Weights of a small class-conditioned image diffusion model.
Model: 11.3M parameters, norm groupnorm, activation gelu, widths [96, 192, 192, 192].
Training: 7800 steps, batches of 256.
Rows from block 3 of a small class-conditioned image diffusion model, named by matrix and row number. Rows with one number belong to one channel. Each number is 128 + 32 x the weight over its row's rms, rounded and kept within 0 to 255. All counts start at 0. Numbers have three digits each.
After each channel's rows are labels from the 100 images, of 14848 (inputs lightly noised), where the channel reaches its highest value: "responds to" is what is common among them. Only what is clearly more common there than usual is listed. The data: simulated fluorescence microscopy of cells. In brackets: how many of the 100, against the usual share in percent.
# convs0: first 3x3 conv (model.enc.1.1.convs.0.weight, 192x192x3x3, each kernel summed), inputs 96-191
# convs1: second 3x3 conv (model.enc.1.1.convs.1.weight, 192x192x3x3, transposed, each kernel summed), outputs 96-191

convs0.102:121131134136147127173094145149125124120147142065142162132139062138141088120067141130138128107126125120148151116115127199126159173108142138135115160076124050123102105124074180152097131069119129107145106195127132163127081114105113121087059157119170123100150069158144176174075097057122104097
convs1.102:126124155095143137140171129106130147085174123155122151128069159128143133077111136115113070158152158087122111138101128136143181144149077093120132101067119030118090155114165152120085082102141099134151108063167086116141090120150114106089082181106078131129123082178078082111113109145175100113
responds to: dim (86 vs 24.6); out of focus (59 vs 20); magenta stain (53 vs 19.5); fragmented nuclei (38 vs 12.3)

convs0.35:153118142112108078123126129124090174140152096133144147142134154125107146143119141120135176113147130183008158154179151033087136097099138126197110150069146166129125126096132092090150001103123116167112122074096113113120059140116123118184142104107140094130172110169169156104139068100119116151
convs1.35:149127173128155124133098154061072100148155102151126160133174092096126130135072162143135160151125029169081140158109198117051073089160175172126139173128154150117164154102169184070123225120128104156129094122129163127134146075138181134116210231109140192127138105135155155183130119134116121146
responds to: yellow stain (64 vs 20.2); membrane rim (38 vs 12.8)

convs0.70:135091110124134128100117210133089141117128083078096197144112174141095127123087114107102154103135123112101101096181106158123088143153115134085106116101191144124133149135131115086174113129128090099152171158180132113145088125137077127154129143153149138126111123078109040115134175133163142125
convs1.70:154134131171138154167074118134134171183174073116157111109119117115130173141139176103142153108117157163141088149142187117074087157061120104113139180080136137061090105161085113101081148126148119102160167166108180082086151132104179128097156196150117121092067093121176150123123078132154153191
responds to: fragmented nuclei (37 vs 12.3)

convs0.43:115066113094146091099086110120091160081121148160146135144136079154082169142167106124097122125122131139075068118163110068085132126160120112094194237122089117185146119110139143077144087110139145157116122108095122095121083126138143106240127108056134088110153118065168114055143116186143111070
convs1.43:153129182148140097132132133255090104146106144134128162139182102172131125125109107111156109118124236136094168096126152107162096111104155153079104104139174170112162120171136172107125165111109149204099127070111132116132138127115142146133178171110140127123174120160188127073149118145250085110
responds to: red stain (90 vs 20.1); few cells (64 vs 24.8); cells: one or two (64 vs 24.8); fibres (31 vs 12.7)

convs0.4:138118105127153158156091124136137156097111122197116115109142162116148090150126110181129138065125115120101169116177109082144179164066112098087099201089202054135108101091131127156114128129146118114125146193151157129118118156154131114069147098168092127171088104130117200130088174089101128127
convs1.4:157103147134067154139053137144119115116122122122131106108111110105132068146146117107150108142095084120227162128127124158116135106105071145112148088133148112084120119082070153140124105147105127131131144124117121184125209099086144109055118125102202136181156154087118083133098036119156138221
responds to: yellow stain (75 vs 20.2); few cells (66 vs 24.8); cells: one or two (66 vs 24.8); long thin cells (47 vs 13.2)

convs0.18:112105123099143079129117132087092095135122110112131167116170100142043075125117133146097073129182141099094230100135098129192171128157062122147222091160115147089201119147150130137138133143053100150147127173169131117134116127128119113138089133150146130099141101207121020159101153172109123127
convs1.18:133147152111106141136106160191131130130072128101177154098136118143139108148181143106137117158113126138130137125083126117182114158184164139182085071108132069093129177164084067096135188089091054140133103105124096150138170122068135112120184110131077167140222132120121119144116135037170131224
responds to: ring around the nucleus (98 vs 12.3)

convs0.28:135134077119085132125142088120093129112117150034131142142127134097089156092080128144099123179156155130153083128097131145135123133117141087095126121109136140147100073116141132133110134149135154096135126196039094137104149136120127162042110112144105155115109094144124114129128095068149128118
convs1.28:139132148114110143160136125126137127120107106020152061079110080129141172149182129172085139122156148092133112108133140118124135142111129106167125084109120093079147153126088106069156120178113118126146126125126107103139137151117123109085125135134100137096083119095125085114074151134098169118
responds to: magenta stain (56 vs 19.5); vacuoles (30 vs 12.6)

convs0.30:132119141142133135139151159128152153131083160109135118152141119147146069117115145109147129141092122124095118115140121158159080153145137161093120144181170041164113110132127083138115112142149180133162134204097125098140135140132147145093108154132124135095127091087151113179152072011153117145
convs1.30:159105097114088106122068132125109109128137111094110098145144068140194122148157127129134035183152132156134092162149127145136133125115112157116064213140217080078160159145077104097177145157101137116140075182104089130119174128145152149061132139138123155118126119084135078153014143101128160162
responds to: fragmented nuclei (92 vs 12.3); red stain (55 vs 20.1); few cells (54 vs 24.8); cells: one or two (54 vs 24.8)

convs0.126:068155115131185146114099147125060100141125097134102101102128126184141094141133115064082082135164086124175189099148140113157151130143107125160105102116074073081039098118112127133102170122097092144134141132117160117125129104116101144112103144104110154110126083255101153066108123083112103146
convs1.126:112141110137136067108115073123083146104110130132202169107142146167124102110112088070079112127145108101112220106101115099128132135085103077129086132041130073086131144111100148153109121090071093159098139105099094137151125131113118146052095147094150114101151113130090102110074101072164102146
responds to: few cells (84 vs 24.8); cells: one or two (84 vs 24.8); dim (82 vs 24.6); long thin cells (31 vs 13.2)

convs0.3:156124110144203170164100120104128132105132144098104163123128116123079157109138126135157182138119124102160181126107111098167128148098085106185073125074108129088115074167128108121105113117109114123135114153093115104096073137085106117206197142134057124099122070126116103154113098043105124122
convs1.3:103212112081124173139186108169175133118092134054114169162095067162103116129047149120122123110141122125172126136140095221155106112123107121126110092108075160078121140090212150134105122109182078124075128163104147083144127152117122140129107118155140194088145059111102112173178150137121080111
responds to: few cells (90 vs 24.8); cells: one or two (90 vs 24.8); membrane rim (50 vs 12.8)

convs0.96:111119088161079180121113087118100124098145116098131050143145127124129121127156092130126156121099110099148094109101119055126070145094116142155066128103077000123069081130110165134129091119133138154104124138141151130107104127074126151140109097027157142136103143131120136079114171090122145120
convs1.96:117105160090117105105109140141112122150100077062132120158125139139107132134116164088174117149163100132128160110126187099160131113149109144123101141106088120210133184122152157177165168174120148109140100161113141145180026066167133054176139179158134174110086149179128148097059125103161100071
responds to: magenta stain (88 vs 19.5); few cells (71 vs 24.8); cells: one or two (71 vs 24.8); long thin cells (67 vs 13.2)

convs0.188:102119111124138089125124144138117138126136136136100149135141079099103097072099104160153133091153147082117119143169130152142163152149105150151201153119165164166116132125136149080121094111125159133098192173109122113155122152132152148118133183125043132134135124206179113142143067196176116154
convs1.188:085176169179121135127126110126107115139142152092168109139146151123119111134164071108143112101103120102086035114070122116153172104124078109122079107116138122113039104135219125138151112089115109185106133139208159115041145086138159122139126141113073161110119127088151196135159109109131143132
responds to: fibres (83 vs 12.7); few cells (52 vs 24.8); cells: one or two (52 vs 24.8)

convs0.80:160173101109121162105135142120141108072127142153119139113113219099133124153140145147077045165172135139183193124112071137133164091192141163126109096094111210151148124117153091135136128085152086149117144108188143098124156158124109096099113143099128120124139141173098073157123094111142111166
convs1.80:126153099107093152124160105136121132126131166121141088078104123113141135128125102104127073096143157123119028112101105114095255120168052096139129174145137111121128112108137130151103144094165100115144179213137109118122116118100076127076117143137131103167122150128115158124217175087122148143
responds to: fibres (72 vs 12.7); few cells (63 vs 24.8); cells: one or two (63 vs 24.8); magenta stain (43 vs 19.5)

convs0.158:126136107120122147096103171075140162092112113127143175114103067159133145162120128134123091131026144158140093148041087080107131097100127125135000083101139159106140107119132136206119042139161101139134126049211116129129143161095119103171124158162133103108102185168156166121139129175124138147
convs1.158:133061116153136138107132186082122116142130125124150121140170149119143076178150082094161107176100132104041139133072114115096057092179084096163228123155130106101069102159123142090181198143086112152117136184103090131127092131082179097101164204151047110152090111100082121128081106152111125094
responds to: fibres (34 vs 12.7)

convs0.46:108103110128124148126103089152090109107094131224102131121122129133128121176099153159122191124144121120101108109103139138153206213167137081133150105136140039109120157118083088133112087083101082083100128148126122117145098126089114121153073114133098131087143085173088137079086145167095116105
convs1.46:141087103174203183146126103118116126157059149125130173205118098144080191153156141136165114208132128126180089137115093127099120213130087134117115143119088175081093146137149114113154109121124151163163085063137109143150120157119130089085112159101113118117165108147181109094151170094135075151
responds to: ring around the nucleus (48 vs 12.3); membrane rim (46 vs 12.8)

convs0.32:137182113123203109132125157114148137100143169201164178147149102114230090140120145201136167139147095120105117136166167169060131113181129115145162185111121096089158099103121158116118113118138123166158117120106101162161118129085108156078088181155062094120091127139136117163087165129132124084
convs1.32:112163114167155119128188139081119127160103146154097152087147143173107144169124121076154115144151116128173119128132120153133137156144144066099085071134137132109165130082084095164117123144203135141134128075105148135146126129095148159097089136097117067101143112137220089141132117132120112160
responds to: ring around the nucleus (92 vs 12.3); few cells (58 vs 24.8); cells: one or two (58 vs 24.8); yellow stain (41 vs 20.2)

convs0.45:160123148094156204140130103101143132124109097089151093138110137133151156190087132142184176139167079167122158184195144060093137120187175094110153190177204097127169097087137130150128063151133127149104140205107156048136129172114135131127123127176162131127111109159124144097155108158124136077
convs1.45:148184143127163115126131113138093108144122106045134144113125111169127153143118175089140086179126147125154185184124151150133105133155125155063121127083141158086156173171088103142148184170096162151135165137111104126111149103107114167138180149119182133153100072097200035138134116057137141128
responds to: long thin cells (70 vs 13.2); cyan stain (66 vs 20.2)

convs0.159:118089125095125132114124074110127100130115081076091105077130097122095199131114087117112124172161095128188134128134109106128132120133120131145127101137122113123144063134140131213092120115131091115159142123130090139085117068088102078102109153160101112110104159153154109143145088131069128158
convs1.159:157177181096119131086159178110155155163101120016191223163154068180119128146115126123158137129127134176123142130089128143132147091136068123139116125076147159115124079111122128106122126086163135152054155119085172100150138119110125159188163189118109175169119098170148175128181136103125154073
responds to: dim (77 vs 24.6); red stain (58 vs 20.1); bright spots (33 vs 12)

convs0.25:144116130128163170177149150105154185131101153175127151102149111100173113164137116119131179139109105095099150168138148125090131088163104096150171183117163138119148092098126149136104141096161098165138070141128121128125112131152124157132130207192084094121158115156093157163120108137134127130
convs1.25:124184092060131083131141147119169170108129125118137123103156106128133156135129205049150113159069097144157153152203068129095123119112176064095100108110161099129141138131113154128134060187178184132090171115100125112096120121076108147103129150128152119130134118098121089112077142061074112132
responds to: ring around the nucleus (59 vs 12.3); yellow stain (41 vs 20.2)

convs0.22:151131166074106067154119135126094105109117137233120109140145105146054138124132109155120157104140106121089109161168159068119243101141135145132182111073122186134202158094146130063118127076127117164141099048100124090148115116106123109153175116132106105117121133146130135160121119169141079117
convs1.22:151162155141187082121139101161135133105188135214107182114153160154116111170106144122145160177149114144119137119127163120116087141101177105095085079089168109125123125131109143117178087106109137155121092056133108130126115082147168089123148147105158171124197120084130128153116148144138149160
responds to: ring around the nucleus (70 vs 12.3); few cells (62 vs 24.8); cells: one or two (62 vs 24.8)

convs0.10:097130147120149136144123075103138163073144121165115162113128112106138148129156132130132152138132114126153208130166162039127120141084148118113158124127161050140111086152120069076128126087123125118114126133064120070118107048089108088110087144131110145144058086182142144096127104099113091079
convs1.10:185166160160105150156096101159102109130145084079153197081159133137125113147119159132189126123106135134231140113136124143153114161096117120115105134122176162094153145076118148125149052152117116115124148085137118144126180089101171156086136138110173131134166174144143142145159153114141103215
responds to: crowded (52 vs 24.9); cells: ten or more (52 vs 24.9); fibres (44 vs 12.7)

convs0.121:181130128126100147140143131067040134120171058159100145128128118132148160150119135131106122112122099130146188128139138000122129147151148141084133138107174128059124120115130000129108134100130107137123166137102135142138157119163114231130145107139143126128112095101163146182128114126063052097
convs1.121:000126169153161121135143144058132125107132164131132122135138122123135137202143164201085123128137111151129129123136115181151121125125140151147135137146079154130150134116148090109094131119146159150156148113134111107123050130108137173130110155137118154116123127145108126068140132136068155079
responds to: cyan stain (100 vs 20.2); few cells (87 vs 24.8); cells: one or two (87 vs 24.8); ring around the nucleus (42 vs 12.3)

convs0.21:151119128137143141160050085107058123117154121184112115119123127129166088139152110140090136107117077142094150121147149098144199153176161129140135150109184000103065098114122114148077097118128121131157138178121160152137098118095127119091110125196121121107122112143104180098073120151111142168
convs1.21:167127110142146123132091081131145110061152076167099143091125158141129126165178127158170148103139172102143080087093122168126138121140114113105153116135139135078151153078151105140133116176098144133124148102113098143128135127116098141115182022134158152149114152086144105128115150082121118201
responds to: fibres (46 vs 12.7); long thin cells (31 vs 13.2)

convs0.88:140135118119136087086172196098079130138080107123131121129107164112073121150141121131149114124182152141101108113149071141135114131102063140076091213189104095159188153131121138095107123152116121110124101141133096123112128138137101126169071109104124138139092096018119088141131158130124110113
convs1.88:141134097155097129123119058146109135152134138128139220148139119160135157130108148105154078115225134118059078051178158131124168131095089117000129161119141116112126137162155144155191146113094086126143090161097151089092100143075114131153145190145139107098105120147144149110171127129139151128
responds to: fibres (96 vs 12.7); few cells (56 vs 24.8); cells: one or two (56 vs 24.8)

convs0.132:096117092090104034111075116093076124105150108162117069161119109146060100100107155128102155144127133164083119104157099131159126159229100152098096157101057134141155148122089141152151160115146115142108119139114104161166152155120111101086110109097143104167129103036117077129155167139144146120
convs1.132:116149104220116102049122123177099083113135159160140149093148104135130200145113121107107113157112173130110155100139161194145120114105143103152141122153102142153203143138195112131166151104135075138105125025083095161130115170166107154107138153147165145100150126148095143083159131168141095195
responds to: fibres (62 vs 12.7); few cells (59 vs 24.8); cells: one or two (59 vs 24.8)

convs0.1:106147129144117208139131134131166134084122086054104100116132183115187097149114132170103122118133115103214138104186109103152162149207147196159189199083124128100097102124130058129123152105138111169117113181105125130117134157090145080087072165152119127125120059159085161138137081171116106159
convs1.1:126241166078078165160201124123161112148142138051138127095081086181096108122137141109118107116119113113139130135121120144175147140119116088068110069125130167120099131074150125122139072130137125171121144103108081142139135100117089120140127116176158133099124135109151100152140159117089122144
responds to: fibres (75 vs 12.7)

convs0.13:144124192102112127124161085114118092118142229087109121135144136114132134082083114145101169087122108140135112106133100128098148129085114083096154114052135227141112107087143163115114137128121135103142126190133129174104141111158135119104112125161098073128146123091153079145142114130144098025
convs1.13:100190123107156143116115114150142119058124139135126074097147128147134144077112034172122063122087141076129106093100123133110089145027180109119107057111159118085098115127133145090117128120101169146182115060137104125071091163169128146107177127142085155101119133132153060101082098122138109078
responds to: membrane rim (83 vs 12.8); magenta stain (51 vs 19.5)

convs0.161:102120138108102081104116110155092094155120109078092097115118121107030131093097130142146081157108132128108121114070136173125072119099129084132059155189146077211168146095128163185110058107121120113149128126141132121156099078103140166165141097132144168122151116129208140200150188111139146071
convs1.161:156098138166139108184120148065120134146059124142149141155192143152126150165147165166147162133160090133073165121101177131082108111083055163168090123141153158102143086092122119107108178129131136136096092133105126109144107164087155124126131198124049154132110148166137126125091145146090155058
responds to: yellow stain (53 vs 20.2); crowded (50 vs 24.9); cells: ten or more (50 vs 24.9); fragmented nuclei (46 vs 12.3)

convs0.31:111119106125101190098120064116127117085095118056118101117100078104044167101104146123157141117101124130157128153102161131114071117142111126131068100137142092163123109142111099094168114140125150080106099196108098104151101105124147143089098089126093097122140124087148117140146023127145120071
convs1.31:137178134136101127131127148123172117156106142105148095133093097159118167153143126131138102151101147105135154121154117131143116145131132156141098072085189189085144127122119112050103119119117148111094108125068106126130093128110127120123144154128116137083134110176144063123057118134134141109
responds to: crowded (64 vs 24.9); cells: ten or more (64 vs 24.9); green stain (46 vs 20)

convs0.75:098123158096148108116125141138097086102147176156129127122092224115155114116159137149104036126129165119135079124140108163142147118124133157122107063137012146090118100107134178146131158103124098121137087126142132183106148129123117127091094086042163119149101163104096148165128139102123115128
convs1.75:076164132103121114126137130191162116103120101141117153078105079124088070147104218137114146097117145128168142070161102123101188105094128090051127154063110146120059139100120139079132067131155128085117126138155151084125091155081097114143120139130136138113161187124123146111148159123186134146
responds to: cyan stain (91 vs 20.2)

convs0.64:095117131121089098140132139130058115100137161172158161155095124149110116137059118131095097141139120111126108106110109000120141140103128125129128121138192157129148125046122115153140130169135141154118139065137136141103068145134156097127074155179156145128059067107206103129128195148164178063
convs1.64:153139109160140129106131119177147131152118123124121131127169114087125163128150170143119131102123184119108154138170121143168130131131153133136139127151073151155118145200143158115167139142107096066131168153158144120123044112163111108120149145168110183112045189123096121091120115163145120097
responds to: magenta stain (100 vs 19.5); few cells (80 vs 24.8); cells: one or two (80 vs 24.8); long thin cells (37 vs 13.2)

convs0.20:109166114114073073132118122115122118130131110161122117136136087119134094139089116148129141101099143138082076133100149126134162122118155107108155195131183074139110108147107114116136006134144113197156132150142116103136080128129164141081120170140132127096112070106141171127091100153119117161
convs1.20:129050130079140125113115120153104107138096117111099121077144153167104193093187128120131193126116109147120087125143166136149185140103106113119083102079110117135072081199123165192171193175121148137124122144178105138168078078123152102133128191157131129132130134103073153164082140107136148130
responds to: out of focus (76 vs 20); few cells (72 vs 24.8); cells: one or two (72 vs 24.8); stain: green (40 vs 20)

convs0.16:152114154113098183167137117138108126110132155192102096106089151165157115122098150140118130140169132130140164112109090151255202161140151220120136131109122084091115123080164137161104109107111053105102105177157117137095110146126100121083127120128129094098136099128130120176074117143138115139
convs1.16:100028085148098130127166131081140134114144131115137129157082122179093119116097120145072091113138124115094155196069146126215130173121146094146132112093114125134095147116106114107115092133110138105129130097195103078117123149114123126125160197118134140163134091128129117134092075105131138138
responds to: membrane rim (55 vs 12.8); ring around the nucleus (38 vs 12.3)

convs0.26:125128110126122136090161144122121107162149125000126124137133110116120120134123089093117106103081158135176130148122122108155018122109115119139105068173140159136122136112132147108094102111129113107115143056133109162140131117108128132146127134120166128114123107086151164114128141131128133090
convs1.26:157177140108097135167129133142148150149152146005115138117076098176068144130147187146123161135157173174169185148179164146188107169126144125153117104091149212137154118099097119120125108183124137157131163012134110152149137122118127132129121133122109150113131125134148106129123145098114141128
responds to: vacuoles (72 vs 12.6); few cells (50 vs 24.8); cells: one or two (50 vs 24.8); yellow stain (42 vs 20.2)

convs0.133:116132127105169134177099119123084099133136136164097148144177066160106110102122154091074178097098100119121111121124169152127149140140102090123119156023119061117061157129095071159083078129085139147120137255144112099110122130132160142165137119107110132168152123112081170118135132006131101057
convs1.133:088120135134159088096123115126096118078141123127094100111255150254092128101133125108073104112117160095141111141080141113161187215129156107132164184153129108118111139115111151113147123098045095118100117085141180143106129110097136122136149175121109163163138123091144083125136134127135121109
responds to: few cells (100 vs 24.8); cells: one or two (100 vs 24.8); out of focus (48 vs 20); stain: cyan (44 vs 20.2)

convs0.170:116152118142144189153131154102076106157165087096157131139115140097198161126157134156101071125118072148203175104111137051156111169192167185153096147197133120099151110129171031160104098105144113099113148103139147124133102127101097158144126118134179121099110127162123148127124181150098069151
convs1.170:108149129151163126158134183084106127134128196131118170138161139097148127158103164102130141101118138122131122100115100119171119079083131123140122116122154093154107083163076097120120120080100151166106159156115087105175155099056125160120118143129113116144191139126199084154124121107007171104
responds to: green stain (96 vs 20); few cells (60 vs 24.8); cells: one or two (60 vs 24.8)

convs0.89:123130136057119000118157127100158118135053095136107161145135155110104168114147115156174098146128102137009145101116157100137125125143120144115160110198140148155255092180141120054129219181121135143135129125125129138135133137095144095190146134128118132089122114163176080133139159208121112101
convs1.89:121135187131102024129094127123129123137102084153150112116136139148147126129114127063150161147157128091000158126161145110178099126123158129103111127115151140136122139144149143184112167138113132141124139142111111160136126149129160148142109100146126123096154123133123132118142116141139120129
responds to: dim (100 vs 24.6); few cells (95 vs 24.8); cells: one or two (95 vs 24.8)

convs0.176:100121131131134170131024100062068096125150149135115093097093108110171150133108121120148111146121150141151105102102135049111100140144140130153073096160176135108142083064137012163107077078128111049095115155138110130119150113141105204027110123173108090085082178083098129176079131131089076143
convs1.176:090151167146198147141143082106121110099169149133145098163127132146220167181126134171080153143150124171123134127182110098141123094141162130162056125136105126160128103102103061124139174085112169155138167163113108115148096120072131137059130123112113122156124162113125105063126136123077153106
responds to: cyan stain (94 vs 20.2); ring around the nucleus (35 vs 12.3)

convs0.38:106127145105114088123140075124073127107107128249130109162167101120060150130213119129120038102094077181120149140104149096144147128146109137163173081101160141102105131135128061110135158160098118146124133083171105087087099078131107074123131159121177136130116147129131109135151141156168098050
convs1.38:149138158139121098166085093145110108162143147080112128124151086182146131136111086098052078147115157122118128094121180080192170132108103096152094066116147097143163136110136112135146127122000147131125106033129125141130185137153152130111131124120151115163155135088144101111073128075116180163
responds to: ring around the nucleus (69 vs 12.3); fibres (31 vs 12.7)

convs0.160:152116111090118164133149106123107118141142138166138122118116161150144152120171134121123098138107135133187099123125123129151143164137084168118126126148158226169129138145094174189132078145159128148107149066173136162151127150137132135205175158149184132197142223159157210123186213168189143121
convs1.160:123113140111113124097111122127153139172104103139136071125134085113083122189119135153142129117117112136205134086126085137128126096103098081146112074074162086174114116141133088061143116121094177131147098090199141132131162105097132124162115130140133109098126114204153135148091099096127108170
responds to: few cells (99 vs 24.8); cells: one or two (99 vs 24.8); yellow stain (70 vs 20.2)

convs0.156:130084136096094103099098047184153117122132180135138103082139189147070100104166096107196142116102215104162102134092086123101129122045133058084090109114159144113105145063111216100116099112146103139121106083109123129103102117111153025136114115127140139149131160125085136101132091117171150134
convs1.156:076088112167137061112073183162173102095110100102101088098142122151147166109152088133122160110123163088062128109113129117123058080134147128112138134136086145134130119150089141046095150186078164113154080162101105144136104138102145100118142157111042167135076114142108094134050129134208109097
responds to: red stain (94 vs 20.1); few cells (68 vs 24.8); cells: one or two (68 vs 24.8)

convs0.90:133131135150136135136130148143116135156149130069106145138135075142149114126137134134113227131101139142134144153123139153130119138095124106146099143030121008149066117132128113114110138124129145078117138175106129128117132109128131160115112125098133129127144123108135160128124078000121151122
convs1.90:132082124147137132144136141110141137132108127095088093136123140064101125135154128129131109116143117162148125148136123113098092122143105107142133169104115000130034112101040105102145123081122089125130119255140175108121119112128122117129140150124117122097124132084120144118084102119165108146
responds to: out of focus (82 vs 20); few cells (82 vs 24.8); cells: one or two (82 vs 24.8); smooth cytoplasm (58 vs 12.1)

convs0.50:111102068169076102151130119133168131148129138143160107125143182144127100121076162131146045102120121128158171129142134158172158148074093121072147078066167100083129126168118081113114093167115121167127107164122151157120130063162106112092053150151086113138168108228152098183158106136110124148
convs1.50:099086102148130126140084135139064123095114138171101151130144147140201142071111076103128072135133138144116111158149159119155173150167079138075130178125121133106065117131138169139149124116082111149105149178178207114107153130106123151147106066113180132174126148050100128121119135115146128255
responds to: long thin cells (61 vs 13.2); few cells (56 vs 24.8); cells: one or two (56 vs 24.8); red stain (55 vs 20.1)

convs0.178:121115121121149153159134145104146123126157115176137149098144160171127064147164127073118140111128039101147140091095101137148159182110118125133064104041105110013082103085105114079108103095119092118118095091111160112100093112109091076115152159129090117078119103157077108100090141036022126114
convs1.178:156095104122115097109091134100079150117143123172119137161099135132146091143125127099152125138147119095151069120095169184154128112090113086119160186073121061149083094125161150095116075101093098091091169108147132113124146072104099148086117137061149067218163151163154137151076120092082089169
responds to: out of focus (72 vs 20); membrane rim (70 vs 12.8)

convs0.168:111131114173140188131166125125108126143131175158147122115128114139119145133179137104157137125099169118230134142129086134128166158078113103119110101158126177163107122115097196196123104151109142144154121111132148107131111100136125099166130134107127134139126185202162179142114184107179189157
convs1.168:063038128109140098074061072235142191121098127102105097085185117191098106087121109119117150149149197140098118128124149097149149088144134131142134137090115141122124132167126133082147114110070117144078114163129108130128136089123171095152116177083050117166126075141118120086126122139216114118
responds to: red stain (100 vs 20.1); few cells (85 vs 24.8); cells: one or two (85 vs 24.8)